Weights of a small masked image model.
Model: 13.1M parameters, 48-pixel images, encoder arch vit, encoder norm layernorm, encoder patch size [8, 8], encoder layers 10, encoder width 320, decoder width 128, decoder layers 3.
Training: muon at rate 0.0029, 8600 steps, batches of 384.
Data: trained on larger renderings of crowded toy scenes, 146.1 epochs.
Rows from block 0 of the decoder of a small masked image model, named by matrix and row number. Rows with one number belong to one neuron. Each number is 128 + 24 x the weight over its row's rms, rounded and kept within 0 to 255. All counts start at 0.
After each neuron's rows are labels from the 100 images, of 14848, where the neuron reaches its highest value: "responds to" is what is common among them. Only what is clearly more common there than usual is listed. The data: larger renderings of crowded toy scenes. In brackets: how many of the 100, against the usual share in percent.
# fc1: MLP up (decoder.0.mlp.fc1.weight, 512x128), inputs 64-127
# fc2: MLP down (decoder.0.mlp.fc2.weight, 128x512, transposed), outputs 64-127

fc1.123 [128 141 132 115 133 148 100 106 170 125 118 150 112 138 103 156 140 169 114  76 136 178 125 132 122 163 204 135 119 144  83 144 140 133 145 157  81 124  78 153 120 130 155  96  96 114 114 147 141 116  53 126 152 153 121 135  99 126 139 103 137 154  92 117]
fc2.123 [105 167 154 132 124 126  96 168 157 117 174 148 179  92 119 110 133 131 137 167 119  91 132 130 151 125 128 140 103 120 149 127 132 105 119 114 150 139 127 104 110 169 102 129 159 128 113 142 119 189 154  97 110 124 133 127 134 167 105 155 168 103 140 133]
responds to: count: six (44 vs 19.9)

fc1.0 [118 118 122 137 173 103 158 132 117 160 119 122 147 122 103  84 126 172 127 133 121 148 123 111  93 141 136 101 140 151 148 103 104 153 130 171 166 131 117 124 109 124 106 145 128  88 185 129 104 102 138 103  82 149 165 101 174 154 115 146 146 117 134 103]
fc2.0 [116 169 117 130 140 166 123 128 155 102 112 119 123 114 138 143 105 150 137 113 141 150 132 146 133 123 128  98 121 147 127 115 101 111 154 121 163 114  87 157 142 104 114  95 128 134 121  95 132 115 139 120 141 148 161  92 126 147 173 145 158 122 145  75]
responds to: umbrella (32 vs 12.4); its colour: orange (29 vs 8.2)

fc1.333 [122 116 142  99 148 124 129 100 141 123 104 123 151 161 150 124 131 147 152 177  98 126 151 151 163 134 124 144 140 142  82 144 135 133 102 129 177 164 102 140 125 117 127 139 100 116 143 100 106  79  99 131 136 110 130 138 138 112 155 104 153 148 112 149]
fc2.333 [119  97 135 157 120 143 136 113 150 102 129 164 130 147 127  86  79 141  96 121 116 135 104  89  92 128 124 121  96 143 115 142 140 106 104  81 118 128 179 156 124  88 147 118 189 136  93 122 127 107 130  98 121  85 103 135 144 136 134 113 127 124 139 156]
responds to: yellow object (65 vs 29.2); umbrella (33 vs 12.4); its colour: yellow (33 vs 8.3)

fc1.146 [129 125 155 102 154 141 116 124 114 135  94 133 141 109 103 125 102 140 127  65 175 181 175 133 103 145 153  98 171  77 113 125 124 125 127 111 155 115 117 115 134 132  86 123 169 146 141 113 111 108 171 120 125 145 159  98 100  77 111 164 112 111 134 153]
fc2.146 [148 154 124 145 143  83 114 101 174 117 148 166 125 115 102 147 131 129 166 121 149 175 133 150 111 138 130 110  93 154 134 127 154 119 130 139 183 141 122 136 105 100 109 126 148 107 133  84 119 118 158 136 145 102 155 169 100 112 116 143 129 109 126  96]
responds to: its colour: orange (25 vs 8.2)

fc1.61 [124 124 117 112 118 117 128 161 157 162 134 153 145 142 115 131 129 142 148 140 114 128 136 130  97 164  94 138 106 124 122 108 104 169 150 148 106 139 123 183 123 121 122 110 122 138  98 154 146  91 106 119  87 137  82  89 122 146 161  99 180 117 145 108]
fc2.61 [187 135 134 136 131 112 128 155 163 141  67 123  89 124 125 158 151 139 167 126 123 152 112 104 139 140 119 103  89 119 129 135 128 161 137 143 142 122 128 149  98  87  94 136 102 119 156 139 117 174 108 127 106 108  87 179 112 113 129 110 140 124 146 146]
responds to: red object (61 vs 29.4)

fc1.47 [ 99 131 136 139 148 101 137 113  88 121 163  96 162 142 126  86 131 106 142 102 143 127 121 114 150  99 126 157 134 132 123 139 141 130 140 174 103 138  89 106 118  85 131  93 122 146 130 134 104  99 151 123 128 159 128 128  78 173 143 126 122 119 152 141]
fc2.47 [135 105 125 114 153 134 133 134 172  90 143  95 112 124 147 123 116 155 122 142 129 142  88 147 136 115 107 135 113 149 110  90  99 133 149 104 112 149 117 118  89 120 156 129 140 153 102 139 155 119 153 103 128 132 136 110 113 124 154 106 123  77 152 135]
responds to: yellow object (65 vs 29.2); its colour: yellow (28 vs 8.3)

fc1.4 [117 120 104  95  59  89 113 148 110 134 160 173 135 128 161 172 148 136 180 167 167 124 164 100 146 112 142  97 141 118 110  83  85 169 181 163 140 110 159  94 140 136 128 112  99 147 142 147 142 150 129 107 118 108 104 129 157 101 108 139 116 135 141 147]
fc2.4 [131 129  87 130 100 117 107 107 142 176 127 131 127 137  81  97 118 163 115  89 159  95 104 134 138 143  97 142  96 118 165 170 146 131  79 125 124 125 161 136 103 104 148 116 142  98  92 143 130  78 116 116 184  78 123 135 136 140 156 151 159 115 129 136]
responds to: light from behind the scene (57 vs 25.4)

fc1.26 [120 144 139 106 116 122 130  89 148 143 127 106 162 102  97 138 161 112 129  97 122 138 124 162 101 152 147 103  95 129 156 154 124 129 124 129 158 129  93 124  95 134 115 150 109  97 109  88 146 130 144 145 151  68 121  97 130 155 135 104 113 102 119 137]
fc2.26 [ 91 157  76 103  95 172 142 111 110 139 146 153 133 166 114 135 115 136  94 167 115 164 132 142 100 140 144 158 125 154 125 112 151 140 144 155 134 132 128 148 152 104 122 110  97 117 168 137 130 114 112 130 133 122 140  78 105 139 150 129 151 199 118 141]
responds to: light from the left (57 vs 25.4)

fc1.50 [108 138 135 145 150 111 131 141 115 103 121 112 125 116 110  83 163 117 145 159 139  78  95 100 134 122 169 137 185 137 140 146 139 111 147 131 153 137 134  97 147 109 131  95 150  94 152 130 108 113 130  96 143 101  77  89 101 115 134  96 151  81 128 170]
fc2.50 [ 94 124 138 107 136 148 117  75 183 139 152 106 145 121 144 155 138 114 117 117 105 140 123 127 128  99  92  96 144 115 124 152 121 125 144 148 116 146  96 167 114 137  71 150 129 123  99 156 141 119 160 124 114 174 152 123  91 145 136 106 137 118 129 120]
responds to: light from behind the camera (75 vs 24.3)

fc1.111 [109 139 142 142 137 121 130 132 149 103 132 144 130 150 121 131 156 147 165 141 165 149 177 132 110 137 135 108 115 117 172 158 127 122 155 109 135 119 107 143 116 142 151 144 120 105 116 190  90 128 115 126 126 103 164 111 144 124 163 117 107 116 150 127]
fc2.111 [132 152 142 127  95 127 157 152  84  86  86 133 119  96 133 136  97 101 130  78  86 130 135 131 148 116 100 136 170  86 135 105 124 109 152 145 132 129 142 128 180 126 140 163 112 181 143  97 111 105 109 120 108 139 130 139 127 128 100 132 140 137 146 112]
responds to: light from the left (60 vs 25.4)

fc1.371 [140 133 111 110 129 110 133 168 181 116 106 135 155  97 132 134  96 142 147  98 145 139 139  84 120 165 151 136 127  72 109 135 109 129 121 125 100 111 132 127 164 130 113 107 115 132 149 130 163 130 112  83 115 110 137 100 105 126 115 137 126 122  74  91]
fc2.371 [167 102 107 143 136 115 115 106 109 133 149  96 147  97 121 137 117 109 127 141 143 132 151 155 117 102 123 165 107 158 102 103 109 159 112 126 135 140 158  93  95 155 113 131 116 101 140 135 149 141 138 129 102 193 106 120 169 119 150  80 139  77  99 169]
responds to: light from the right (50 vs 25)

fc1.378 [121 143 107 169 115 102 129  84  85 122 111 132 118 156 183 119 123 124 174 149 130 141 177 135 143 159 117 119 137 164  74 140 152 123 110 122 136 143  91 105 139  95 115 115 103 116 156 155 157 148 136 153 126 130 104 132 146  93 119 110 119 166 101 152]
fc2.378 [130 127 151 148 148 157 116  98 167 118 156  63 149 113 136 130  99 122 111 141 130 118 118 141 113 146 132 125 136 142 136 132 149 148  58  98 129 153 136 146 165 161  76 147 158 100 162 100 115 180 103 138 123 115 129 120 156 120 111 112 123 120 138 125]
responds to: its colour: purple (25 vs 8.5)

fc1.437 [108 153  91 142 141 127 185 146 125 153 163 138 162 134 144 137 134  92 109  68 129 130 128 102  77 109 108 126 166 145 183 157 118 118 131 150 170 126 110 104 131 145 129 138 115 131 151 136 119 118 141 127 144 129 138  69 139 184 122 145  87 109 121 132]
fc2.437 [141 152 160 156 113 131  73 111 156 109 104 119 129 147 128 146 156 154 177 140  96 140 118 114 145 121 127 111 105 133 114 127 148 132 160 101 102 160 130 141 145 116 145 140 124 141  62  97 135 114 143  83 118  99 112  97 109 118 106 130 163 129 120  97]
responds to: yellow object (63 vs 29.2); light from behind the camera (54 vs 24.3); its colour: yellow (28 vs 8.3)

fc1.2 [138 136 130 111 120 172 142 136 119 135 110 126 136 159 126  98 147 120  79 114 162 106 132 135 111 106 129 142 182 146  80 105 122 109 161 128 120 135 118 122 158 126 148 151 134  83 116 113 169 132 155 123 125 121  94 106 115 126 151 101 164  80 110 153]
fc2.2 [157 126 145 136 184 152 128 139 126 169 112  80 113 109 148 145 126 153 153 144 126  79 114 118 188  80 152 131 108 116 144 106 108  99 151 115 112 144 102  99 111  84 108 151  87 117 152  98  98 159 131 113 154  77 128 124 155 114 113 153 111 192 142 129]
responds to: its colour: orange (28 vs 8.2)

fc1.479 [118 137 122 157 141 159 175 123 152 116 104 150 152 118 102  92 126 126 179 132 130 106  90 108 171 137 136 149 147 166  84 147 142 106 139 131 119 163  78 158 106 154 142 139 141 109 106 205  96 109 141 139 140  53  96  87 155 100 125 146 127 126 120 167]
fc2.479 [113 132 121 126  97 154 166 129 133 119 172  87 160 145 103 137 126 102  66 137 131 116  58 137  94 107 156 135 133  97 172 143 105 103 134 128 119 160 123 148 159 123 160 128  96 141 102 123 104 133 143 126 156 169 128  85 101 161 104  94 134 115 122 101]
responds to: light from behind the camera (63 vs 24.3)

fc1.332 [117 133 125 170 134 128 142 127 157 101  84 114 124 142  81 130 152  99 157 135 175 105 138 135 118  98 152 131 152 144  98 144 128 114 138 153 140 165 121 127 141 153 135 140  80 129 146 156 115 130 131 129 137 134 157  90 107  99 118 114 118 104 135 144]
fc2.332 [147 127 150 112 105 180  99 139 145 125 127 157 143 120 171 136 127 120  76  83  99 144 133 132 109 133 132 130 148  88 123 119 117 139 124 157 110 140 116 140 146  85 105  91 133 139 144 110 150 109 165 137 127 144 131 144 145 128 123 179  94  77 148 105]
responds to: light from behind the camera (59 vs 24.3)

fc1.263 [133 126 107  99 111 125 127 158 146 140 163 110  92 138 107  99 132 144 140  99 141 120 156 125 113 130 149  97 131 141  74 138 121 115 164 138  97  84 107 111 181  88 153 154 128 100 114 139 122 114 145  90 122 101 103 133 142 169 128 130 146 117 109 144]
fc2.263 [173 110 107 185 116 121 136  80 116 142 155 112 136 110 140 127 118 111 138 113 132 138 140 145 176 167 109  76 116 134 126 131  77 156 124 113 151 124  92 127 131 122 106 140 119 184 131 133 149 113 138 109 180 156 132 168 148 146 112 144 140 146 141  99]
responds to: light from the left (51 vs 25.4)

fc1.110 [133 144 107 118 177 127 140 130 114 164 193 163 178 149 128  90 145 102 127 121 147 146 134 158 120 136  97 130  82 141 108 125 130 135 132 164 140 143 118 152  86 121  97 122 157 117 162 159  80 111 135 121 114 128 116 137 174 107 135 121 141 121  99  89]
fc2.110 [165 116 171 121  83  99 111 122 113  99 117 139 134 104 107 123 163 131 121 113 113 184 155 126 156 112 131 122 122 120 131 138 113 163 126 180 132 125 166 135  78 118 141 119 118 141 144  75 122 149 102 115 134  82 118 132 106 130  93 133 146 143 148 107]
responds to: red object (69 vs 29.4); its colour: red (28 vs 8.2)

fc1.397 [137 105 127 114 163 141 159 128 124 144 126 174 134 122 119  84 142 150 133 179 137 119 134 144 109  94 116 145  87 144 140 108 118 121 143 135 154 109 112 134 120 161 108 114 153 105 120 119 108 151 134 106  79 181 173  94 135 114 132 112 128 116 156 155]
fc2.397 [115 136 138 120 122  85 137 114 122 138 172 136 145 147 133 154  93 153 144  98 117 138 127 115 107 146 184 138 162 142 129 137  97 108 158 207 126 143 138 131  95 133 107 146 126 185 104  93 111 126 107  98 140 107 121 102 148 118 147  93 156 136 152 109]
responds to: red object (69 vs 29.4); its colour: red (47 vs 8.2)

fc1.74 [154 125 149 151  99 119 113 155 121 188 145 121 113 143 105 128 141 125 125 150 155 162 167  67 131 138 146 134 134 108 184 131 105 107 161 145 114 103 124  81 108 111 137 155 129 158 106 137 102 114 132 103 118 158  69 149 145 134 125 150 117 151 129 123]
fc2.74 [155  94 140 114 123 122 128 154 111  98  96 166 138 111 146  80  88  98 108 145 190 117 154 132 158 110 156 120  71 134 127 174 137 135 116 115  92 134 138 168 108 134 161 136  82 139 143 134 152 124  92 119 175  90  80 105 167 115 137 155 116 138 131 129]
responds to: light from behind the scene (68 vs 25.4)

fc1.462 [142 138 117  74 159 125 139 131 116 150 155 121 108 137 141  67  86 125  87 139 160 136 106 161 112 144 137 142 115 179 101 159 154  90 109 131 140 103 139  84 132 128 128 170 108 144 123 106 141 114 142 103  90 166  99  83 149 103 125 140 136 135 100  96]
fc2.462 [128 125 105 144 115 106 102 140 127 133 164 105 126 114 110 134 119  93 153 162 136 140 139 129 116 115 165  96 133 111 139 101 100 148 136 163 149 110 123 142 113 116 128 155  89  88 112 129 113 112  55 128  93 121 162 113 135  93 170 132  85 161 154 117]
responds to: light from behind the scene (73 vs 25.4)

fc1.80 [130 129 120 117 122 140 127 154 156 130 149 124 103 115 129 103 152 159 158 105 109 137 138 122 122 116 159 139 131 144 176 138 117 146 144 166 132 104 134 101 173 126 139 126 150 139  99 145 123 120 130  94  98 139 130  97 136  72  97 156 162 102 115 149]
fc2.80 [135 132 104 139 137 125 103  86 122 133 116 126 158 124 131 140 124  79 138 170  90 129 103 138 155 126 149 120 113 138 161 125 153  76 118 118 118 150 157 153 103 139 136 127 145 120 115  96 112 149 133 114  95 138 135 152 170 117 133  94 130 142 168 132]
responds to: light from behind the camera (55 vs 24.3)

fc1.228 [144 143  89 127 148  80 155 127 126 141 115 142 116 157 138  97 112 128 137 149 115 114 163 132 120 116 116 126 113 134 125 151 119 142  79 112 164 129 165 116 125 130 128 169 119  95 132 118 134 160 116 140 146 146 167 161 167 123 162  65  77 100 151 159]
fc2.228 [124 145 153 160 129 124 134 139 119  90 120 174 106 111 150  83 125 126 156 152 127 138 131 137  60 103 146 149 150 124 118 126  90 104 114 142 115  42 117 135 127 106 113 112 131  95 161 144  89 143 150 114 109 146 120 128 123 126 122 148 148 126  98  64]
responds to: light from the left (53 vs 25.4)

fc1.488 [121 149 133 126  95 103 122 137 107 134 125 126 144 156 156  98 122 131 107 120 146 100 112 154 159 131 121 164 157 137 155 103 136 106 142  99 146 108 146  87 139 139 113 156 137 128 150 114 162 105 158  86 112  91 182  87 167 166 121 150 129 101 138 143]
fc2.488 [145 101 125 157 152 103 149 128 136 153 148 104 119 123  93 138 152 118 185 116 145 156 105 159 124 129 129  87 112 120 154  89 157 138 136 119  93 122 103 149 134  99 152 118 115 116  90 137 108 123  95 120 112 141 161  66 114 135 136 110 120 161  82  88]
responds to: green object (62 vs 28.9)

fc1.349 [130 166 141 103 169 120 156 144 118 148 125 127 112 130 125 159 121 114 182  87 142 132  96  86 138 161 118 162 157 135 100 106 157  94 114 113  96 111  85 130  60 146 118 112 125  85 127 146 111 114 131 146 142 126 153 115 101 107 119 155 143 113 149 160]
fc2.349 [148 129 123 190  99 124 130 113 153 122  77 159 140 128 110 103 132 130  97 108 122 147  79 120 112 148 143 125 130  97 118 117  88 147 145 168  84 148 143 120 156 130 134 130 110 152 128 105 139 119 142 166 123 140 145 135 153 127  73 116  99 152 117 135]
responds to: light from behind the camera (55 vs 24.3)

fc1.408 [132 134 115 109 147 147 114 105 128 173 142 118 121 219 120 131 135 165 114 101 131 125 148 129 107 151 134 113  93 105  65 147 146  94 151 122 174 113  99 134 110 163 109 126 130  85 106 132 104 118 159 157  97 115 117 168 142 121 119 110 120  94 118 129]
fc2.408 [116 125 108 154  96 154 122 122 150 155  56 151 116 130 104 153 155 130 108 162 120 141 123  95 131  93  99 122 115  92 132 128 115 120 145 191 124 134  88 114 118 132  89 122 120 106 162 118 122 153 112 114 108 129 128 140 132 154 124 133 162 121 100 147]
responds to: its colour: purple (26 vs 8.5)

fc1.440 [133 133 126 144 154 100 124 102 173 100  87 127 143 146 145 111 153 133 179 112 157 144 165 127 119 139 125 126 161 112 124 126 143 108 126 142 104 104 132  89 174 149 112 102  91 116  94 113 134 113 137 150 107 117 107 150 137 132 154  97 125 158 114 110]
fc2.440 [120 137 128 162 136 123 105 143 132 107 148 142 121 129  95  86 142 108 131 144 108 122 114 137 134  74  95 150 124 143 142 121 101 115 174 118 181 102 128 126 113 129 109 119 138 122 153 179 145 108 132 110 141 103 140 130 170 136 115 163 116 116 144 143]
responds to: light from the left (59 vs 25.4)

fc1.373 [127 131 158  95 158 136 118 124  53 138 116 132 138 142 119 126 111 171 103 164  79 164 132 153 168 147 139 143 126 127  99 144 128 115 150 114 122  85 110 137 163 116  96 140 117 154 135 131 130 125 121 116 120 125 160 108 122  95 137 156  97 134 144 164]
fc2.373 [124 158 123 190 103 132 135  84 139 104 112 139 126 114 142 107 182 144 160  97 136 151 140 130 113  94 118 171 112 142 120 140  79 108 103 153 144 118 119 179  98 116 150  67 114 140 136 107 131 129 152  78  93 103 114 136 122 143 125 142 136 122 171 156]
responds to: light from behind the scene (56 vs 25.4); umbrella (34 vs 12.4); its colour: blue (25 vs 8.8)

fc1.141 [132 116 146 128  70 135 127  83 144 133 112 104 138 112 106  98 172 107 134 131 119 131 104 112 157 136 107 176 135 141 146 196 111 107 139 133 110 126 139 124 162 170 159  75 159 140 112 129  74 122 129 153 115 107 121 146 126 126 112 144 137 111 116 122]
fc2.141 [137 141 139 156 115 132 140 182  59 106 179 153 139 117 122 106 131 102 128 130  77 158  81 142 157 122 118 120 131 106 150 125 170 138 124 115 145  76 156  97 145 157 141 129 133 142 119 142  98 116 134 132 108 133 118 137 162 139 138  97 108 136 103 133]
responds to: teal object (61 vs 28.4)

fc1.102 [143 213 200 159 137 143 132 124 143 143 123 147 137 145 127 118 133 135 111 130 151 159 134 137 124 144 136 106 114 127 162 115   0  62  99  94 156 124 131 149 144 115 160 129 137 117 134 144 136 127 118 116 147 122 110 117 148 137 136 100 141 124 153 131]
fc2.102 [100 157 105  98 117 129 141 142 142 130 140 148 118 144 122 128 132 129 160 144 105  76 154 139 155 140 125  91 118 128  65 142  60 137 137 115  95 174 154  88 144 131 100 119 172 150 131 101 123 137 148 126 117 132 127 109 147 105 120 117 135 112 114 146]
responds to: light from behind the scene (75 vs 25.4)

fc1.184 [113 102 150 123 141 129 144  90 135 112 180 111 126 158 164 129 125 130 133  97 136 125 109  72 126 164 138 137 165 131  79 134 124 104 125 168 101  98 175 147 126 141 140 171  98 123 123 103 138 111 134 114 106 124 147 137 140 137 150 140 113 148 131  89]
fc2.184 [155 143  83 117 143 149 118 147  98 141 129 111 126 101  93 121 133  93 152 181 165 108 149 134 161 115 106 132 105 153 130  99 100 141 111 113 152 118  83 105  91 116 111 120  99 113 126 116 118 119 136 132 140 156 129 140 118  94 167 139 153 143  84 159]
responds to: light from behind the scene (56 vs 25.4)

fc1.222 [150 112 156 122 129 139 127  99 118 143  90 154 177 105 142 117 132 110 132 130 161 144 116 172 115 102 158 153 198 141 127  84 115 142 110 116 121  85 114 125 126 121  97 124 159 127 146 146 109 130 147  96 127 141 136  63 128 118 138 147  84 132 147  82]
fc2.222 [135 142 165 174 161  88 113 119 158 101 116 124 160 103 100 124 154 158 124 108 109 153  82 163 116 115  87 131 148 145 111 122  85 141  96 103 150 132 123 104 139 102 141  99 122 135 132 120 147 114 153 121 120  91 136 124  88 125 136 102 166 123 117 114]
responds to: yellow object (60 vs 29.2); its colour: yellow (27 vs 8.3)

fc1.363 [255 173 160 137 167 140 137 128 119 101 138 129 105 115 156 120 139 148 133 117 147 133  99 106  92  92 109 115 167 125 135 108 220 184 140 123 108 138 115 110 163 146 123 128 140 120 147 118 117 102 108 136 124 108 125 126 150 138 159 158 155 102 145 162]
fc2.363 [150 110 129 103 114 129  89 169  92 142 112 143 128 123 148 112 142 109 118 143 151 177 127 141  94 103 138 156 146 105 155 145 185 145 144 132 139  94 103 143 123 119 144 125 104  95 126 163 127 132 181 138  96 143 134 117 130 179 132 110 105  84 130 167]
responds to: light from behind the camera (68 vs 24.3)

fc1.163 [129 159  88 113  95 162  77 130 122 120 143  96 151 103 184 132 139 129 159 118  88 126 135 144 114 156 136 149 106 124 117 137 126 115 117 111 133 114 116 148 145 149 129 115  97 112 112 115 117  93 100 115 105 163 100 123 150 127  77 105  86  95 141 155]
fc2.163 [133 122 114 111 130 171 117 136 136 137 116 115 142 129 139 110  80 162  81 134 132 127 102 139 158 174 135 175  89 141 128 171 119  98 109 124 117 152 141 137 111 126 153 165  84 113 111 108 108 140 130 151 112 148 125 132 145 133 153 113 120 145 104 139]
responds to: light from the right (56 vs 25); its colour: green (27 vs 8.6)

fc1.295 [133 129 142 136 137 120 159 124 133 119  96 124 114 121 145  64  87 111 103 143 136 129 127 145  91 160 112 104 170 141  90 115 143 109 129 148 116 114 138  99 134 148 104 102 173 146 133 135  57  71 140 113 139 150 153 147 141 132  88 104 155 118 155  85]
fc2.295 [127 113 120  92 103 110 102 141 144  99 128 118 133 148 138 135 108 139  83 155 136  95 140  91 158  96 163 156  93 120 129  90 110  89 133 122 127 197  96 132 140  79 151 131 116 123 121 144 127 131 145 128 170 151 178  86 137 153 149 115 129 177 151 156]
responds to: umbrella (30 vs 12.4); its colour: white (25 vs 8.7)

fc1.264 [139 133 147  73 135 159  98 110 127 163 134 108  65 125 116 129 104  78 129 113 128  67  96 179 135  96 140 117 159 119 114  99 131 127 144 113 120 103 105 133 143 158  93 131 130 174  82 120 145  96 117 147  89 105 136 145  76 110 117 104  89 111 109 121]
fc2.264 [103 153 153 162 140  86 147 155 106 131 133 165 130  76 107 163  88 133 127 147 174 134 131 137 108 136 137 136 120 155 103 136 125 160 134 162 133 135 165 167 138 112 182 108 165 119 116 109 140  87  79 116 147 110 125 141 107  87 165  91 133  99 125 140]
responds to: light from the left (55 vs 25.4)

fc1.156 [137 127 170 161 156 155 118 139 123 119 116 137 140 125 150  98 115 204 135 119  96 117 127  86 171 114 104 170 156 120 157 123 152 128 113 124 101 139  76 137 124 128 140 106 139 137 139 118 149  60 112 143 173 103 165 118 120 133 149 156 111 142 123  97]
fc2.156 [120 105 135  86 151 132 131 138 120 129 101 104 149 125 130 110 150 149 103 188 130 115  84  96 127 144 120 162  81 161 135 131 161 118 132 117 134 122 150 115 120 105 129 134 150 125  90 127  88 166 144 143 138 154 121  94 156 120 140  97 145 142 133 145]
responds to: umbrella (37 vs 12.4); its colour: red (31 vs 8.2)

fc1.325 [123 118 164 131 110  98 150 117 142 128  83 168 114 127 142 135 143 121 136 117 136 122 123 146 107 157 140  80 133 143 135 108 133 120 143 134 127  84 116 131 122 147 121 142 104 123 121 126 118 120 125  85 107 112 169  28 131 129 164 102  90 125 134 125]
fc2.325 [123 145 148 140 159 127 119 129 165 122 129 118 120 119 105 129 150 114 100 120 123 131  81 106 116 165 120 165 115 115 119 118 163 141 108 106 142 116 169  91 125 141 149 132 166 154 107  93 129 167  96 142 160 110 195 109 103 110 143 106 144 124 106 112]
responds to: green object (63 vs 28.9); its colour: green (29 vs 8.6)

fc1.468 [ 69 152 135  76 153 136 116 125 131 111 124 118 114 133 145 157 118 171 133 111 141 146 107 145 166 133 150 161 106 149 126 102  81  97 103 137 103  83  89 106 148 110 131 126 143 128 106 122 184  97 115  85 114 135 132  89 125 101 126  89 107 121 126 183]
fc2.468 [ 92 133 154 117 148  91  95 146 108 180 144 158 133 179 128 124 131 119  95 129 149 140 120 142 102 129 153  85 152 108 109 153 104 142  98  85 103 114 127 105 109 140 132  87 160 158 159 120 118 100 128 124 100 170 136 161 151 140  74 136 133 166 118  95]
responds to: light from the left (76 vs 25.4)

fc1.44 [119 136 144 119 130 141 121  71 100 151  98 111 138 183 179  83 170 193 105 150 117 133 111 150 171 157 103 136 158 151 106 110 123 127 128 127 132 144 121  95 180 133 117 147 137 104  83 139 153 123 126 132 150 108 125  79 114 126 107 109 150 140 160 140]
fc2.44 [123 109 147 184  93  77 146 101 157 107 161 123 128 149 135 116 149 141 144 121 144  99 106 130 136 110 118 167 131 166 144 149  88 124 130 101 131 151  89 128 129 139 154  92 102  87  93 118 143 150 116  93 120 124  93 104 115 181 134 119 121 139 139  95]
responds to: umbrella (34 vs 12.4); its colour: red (30 vs 8.2)

fc1.5 [132 113 146 143 132  96 126 104 104 111 118 199 154 150 159 123 133 119 121 130 165 158 154 129 119 167 140 106 133 108 123 111 121 166 106 124 112 104 124 130 122 122 119 105 101 141 122 143 103 109 136 129 126 143 124 130  61 129 153 117 135 134  98 118]
fc2.5 [108 139 170 145 145 134  96 146 180 116 154 152 103 117  89 123 100 109 133 106  90 112 109 124 111 114 116 143 147 129 136 119 124 114 146 173 142 135 167 104 109 130 122 151 157 136 152 141 111 111 101 120 135 124 128 117 176 115 154 145  92 113 133 132]
responds to: count: six (42 vs 19.9); barrel (30 vs 12.6)

fc1.365 [140 114 107 130  87 147 140  87 139 135  99  90 127 138 126 131 144  98 163 153 117  94 118 188 134 143 120 150 122 161 146 114 138  85 130 122 120 144 141 114 116 104 147 147 122 110 104 122 122 112 175 119 105 135 119 115  96 160 130 136 130 142  68 138]
fc2.365 [121 143 154 135 122  81 131 122 106 145 119 118 155 150 127 140 114 132 109 142 128 151 116 106 173 119 122 123 140 162 100 123 114 167 165 128  74  99 100 122 135 162 153 103 109 159  82 119 110 100 100 172  89 126 107  94 131 101 162 146 149 135 175  91]
responds to: its colour: green (26 vs 8.6)

fc1.96 [135 120 165 161 130 164 129 133  91 117 115 116 168 124  94 122 127 130 128 122 129 105 101 143 162 147 121 113 148 139 117 124 157 114 149 114  95 113  96 190 152 117 112 103 128 121 136 169  62  90 123  75  93 117 147 127 116 140  89 144 116 111  96 119]
fc2.96 [136 135 122 121 127  97  99 120 121 129 103 151 111 115 122  89 134 139 108  94  75 140 100 123 120 139  89 120 114 165 111 111 115 135  98 129 152 112 117 113 143 120 129 140  80 155 130 147 184 136 149 167  86 106 138 147 137 133 113  85 160 148  85 159]
responds to: teal object (68 vs 28.4); its colour: teal (42 vs 8.2)

fc1.269 [113  93 114 121  75  74  93  86 133 125 136 126 139 101 123 102  89 153 103 114 120 165 121  92 111 120 156 173 149 133 131 136 160 151 150 197 172 134 154 144 138 136 131 136 162 108 131 137 140 149  84 110 137 106 127 158 116 123 165 140  94 122 117 142]
fc2.269 [111 133 135 157 158 195 155 147 156  85 158 126 112 128 147 122 113 173 101 145 149 125 143 151 157 134  89  76  81  87 157  58  81 109 105 103 130 137 124  75 117 150 112 149 127 142 136 182 119 122 143 124  76 132 106 115 142 110 127 100 135 131 153 114]
responds to: light from behind the scene (75 vs 25.4); count: six (48 vs 19.9)

fc1.209 [122 141 134 111 131 129 116 125 142 130 141 147 156 172 147  96 103 161 130 126  95  97 126 139 129 166  91 131 156  95  94 130 123 161 110 133 117 166 129 120  94 105 101 141 147 115 103 143  58  48 126 107 124 117 174 131 133 150 109 140  97 131 101 156]
fc2.209 [165  88  80 160 146 131 142 117 111  89 130 152 161 117 136 146  80 114 105 138 132 144 149  98 134  91 146 170 141 117 150 129 119 113 151  90  96 102 140 183 152 115 133  96 147 121 104 156  89 121 137  92 157 152 144  88  90 147 184 109 121 144 137  88]
responds to: yellow object (65 vs 29.2); its colour: yellow (45 vs 8.3)